{"bidirectional": true, "muon_scale": "match_rms_adamw", "lr_schedule": "step"}
Rows from block 5, named by matrix and row number. Each number is 128 + 24 x the weight over its row's rms, rounded and kept within 0 to 255. All counts start at 0. Numbers have three digits each. After the name is the row's rms in percent of the matrix's.
# weight_hh_l0: LSTM recurrent weights (gates i, f, g, o stacked) (model.rnn.1.rnn.weight_hh_l0, 1024x256), inputs 128-255
weight_hh_l0.551 101:125113136128117125102147154113086147115121118126074138133165095130118140129126114167144115143158127143144110142111119096117128158160134147119126109138087171149119097130128085099133119117121145136135127138159156134112114131132136127091109121128135133124153104167205114135084110108172113127082135147129120068109145172140095142154105090111115114097114123121107150134083172104183065125158
weight_hh_l0.552 102:132119121122105144147128102139164160114148123150097120150154130131092098157134100137096102137152132142113137139129158160106125126165101083126114127148112137099134129103127131129159131103063184137099088113141153138152108168118120140170139129138157136142118128125148172136106150185126142078155097093120101136153159057141161103122107116148083117099127126108142130136118134114163124122159
weight_hh_l0.553 111:118123166146095127111145093147124110107134097154149127131079151105095106142146115123137143108131174119150131198118123117171122127146129150101138155140145113146088114135116118124131143097138129138082111137135112122149095131127193156128133086165148121142158105105106106131136137100138124126144129109142134117131122092152111123121125141155086110137134157126171124108124122107141147144124
weight_hh_l0.554 107:167157116131109126109148123119149131114129129140120166165156141115113099156103133115123173113132137130132116126173164139160155118122082117145125099139140118136137127142114084098107152115122076123151119137117119130165142099144122120165081139095135151112132115099098115089135126153129104128134164124165155123101132102114154190134130151103107135128127110117097151147143133119145113158172
weight_hh_l0.555 102:134133153124095112113134092091135145172127124172090109133166119109118153118097117112107126135073142120104157148154112072133151142082125125097110147095150142140119122131133107114125135105134139102141134092099077102120092128145134131104105096170109110149152146143170080119111118106166141132129150163146194166162166137127103165132064153130140097168109180124135143140181120155155173140111
weight_hh_l0.556 096:120137140154128124156178111133151090147094140105151144118087107134185109133140163111154190136174159133122119123149145098112121105141142093150115116141139158147162129170168134131102119117147096161133111111122191160110146147124118145121146149118075106133108146134113119116104122123147123081148126120168125099131156151158087120115121145126130087124143130153132113116075119103126135123142
weight_hh_l0.557 103:095139132137115160134089080119102137122133174143124165128093116095116106113165127155129104138160136115122108122100136109128078131163138117076126143159108102079116118159128119144101117169138139076108136098108170124172136104136094168128129107145115105165138094148121106105165144103109099149129113138123142113154157167104095119117121099118114150129105179155132100126151108131133145109089
weight_hh_l0.558 091:132093139138094166133093138142152173127140058150144145162132114147152164105156111108108103141120129147146160111088193141121098124101114115133097138078162122138124162148117130135141071070126171117154099174121134117128102120096125181083160094153152155136141094132166139086095156094111135123141138113150085151115092167119153145116126092130147108137098122147165129114146121129141107159130
weight_hh_l0.559 084:128186138110143135094150142133145087182122158114147191133119108102142091140089105086136141155108103135131133136145146121145137119103110096170153087155139152129125184109126166110135093153149132118134133145102160138079085144110116139070102169179144129137115141147089133133079137111164151109121130149101095135109137162136123156130081125123132117099133128159097129134119121164129105158099
weight_hh_l0.560 095:158161139151113113104129128107105165152146139141118085150126101163143094133101092128146110114157132155150141142133140142134144083141084133088159161119113125143204134148160143114125112098133154112101117096109127162134161144155144146125137111132137174130126129164134122167097163145100136116118120123078140115106113106099133125093152129099108141122121161122120095111119131164146159161096
weight_hh_l0.561 113:129114123137132114110124112122098117121137100128133124108121115147090126135132142096158133110107168071078117111123101113087135160160138131127170148132129130112123101113143119154149124085146153131165150117170149175129131151103081111109134138107076125124135112132129130114102083112129131097123103128152109111145136133127099119104112122142130163122113125125137154135103115120119125118133
weight_hh_l0.562 102:127166125072088148130105138132085119122153137115159099124156129113110080160147118108149115130169145123165134149086159121136066158138133126104139118126155156117144108166082129104084117147134133103150152089112127091130181119115140121144120117108150129082146135129135127136088072107137119139081140098150128140142147128142124135147153112063095156103105113120073128111104130091145149117123
weight_hh_l0.563 097:123102140190112137132172149131148092120120143141117172086132137176116180128155115108117077102113113131096157132119114151108110138105097095150137102118118152127147147083141138081116160137094115120119140136137119087116126129112096093168159100127141172121133099090122108086145162151137157153113118129122070127137132106121123129157132144078168110170119147113133105154132112136067136147105
weight_hh_l0.564 097:097125103119118097180145103155103080164097134091088115167133149114132146101151173091167133136173133109147121121128119132141075142149142129127113083149118118118179117145141112145122128114169149168100114125081123141159105128159123114129129133085096120124124131158153128122133110131106077065106151141150074159132141114102148141140067123117130144161108084109147115132140144132114151137146
weight_hh_l0.565 108:133138127089130144100110127152110108120158122079091116117093133128137143129118136127138112103104132149119141121119155104110170088115157124104119113134170132130070101119132138155132120083165114100139143086145127119136128149157134105127079116141110135095091163166171172105138173106179137095112112115161164129132160091119152154104124090149138151101140158148169104104126107117128143148130
weight_hh_l0.566 104:111134111120075111108137115120145125158111111146112140141143117106138157112146183128091117151095144121114135128094080138170129107115094121109131154110141165147133139109083128123143153116091161133165133145074121101145149135090098115142127132085080107132120130164109118132140177104144133137109122117131144162118117128127117120159117127114117124094110143107133152139116133088177163125073
weight_hh_l0.567 100:091165161140137112156128118153116153149114130146158120133141104130142164131132107104143209117116127137100119126174100150134127113130128089112091120110152107103093125096076110185119118103159120148129139158132127136141091109156126161124126123153093130101146094119095102148121135145114166127153122130141167180109115114175123118169158116149155149117154161131109159135105135163146129146158
weight_hh_l0.568 110:124121127136168129086150125105131099151096094133142121131071081147168078077092110128120106110102147150110137142128165117118122140129128137136146130098147145110099150102094122107132103156137123135106129160147106118132095130089148140146173089104147120135061126095119144132119141105123134133140187113149097153137068100104124126110131112147138092180125095146120105099135132137102116134160
weight_hh_l0.569 100:136164109084091107129163105133085101124122134099158153117134129141151097116136116141143138166150138124105110116098116145098090122161107135121127140158127124134130130131116127115144130094115183157075157129138111105140144096138093134143162110097092105149123129121136138151178123098142127160115112131129115113126120142142161123105145114119113137119148151123126118166074097133152111138158
weight_hh_l0.570 101:087131125117163160140117127096100108068179170141146139170143120079135155152129123127135095133114152111134136142132134103119113147131142104157129158135150146134159137108140139142129150104141128123139137198122162126113165113115110141119168115140102131073136147122111072114114150149177151093145138122125122095205125103120149142134075130147149102118114140148117130118121096124144141098131
weight_hh_l0.571 103:151098156099131136120124134111141119151121092172130123117146133157095129119135107112112117117115109103139122137073165126139107154117110103167131119110128118144088090068102085146119145140100106155157146111188136151164098140128159127123103148156159141154081176122137110135163148146159129120147167147135100134141180133144141129159124146148158113150133081113153124148149152170111156159164
weight_hh_l0.572 112:129155136140143155125152106164121135131167154112129144096163116136100084124110114119115130140102137102133135126154095167137146105135143075144126097149087134143114164156182109118135101154165109179124145091099111138133090145140094120111099078133155136144143144080108177177101142124129107136111135102113130152094124153108104149174123098131134097148140157083155110144122145140143155173105
weight_hh_l0.573 107:143113126110125102129158143175121152131128125117157118123124137142113142148106123123155131121135152132110184134154112151143126112114137162127101153093158102152109132127159149114140092116142109147157165128170103153093171083176170147141100139100151130131108131138115116152088152110119117126086120128134137121147102092144143147143058128160117126117142133154141097113119145086138147133125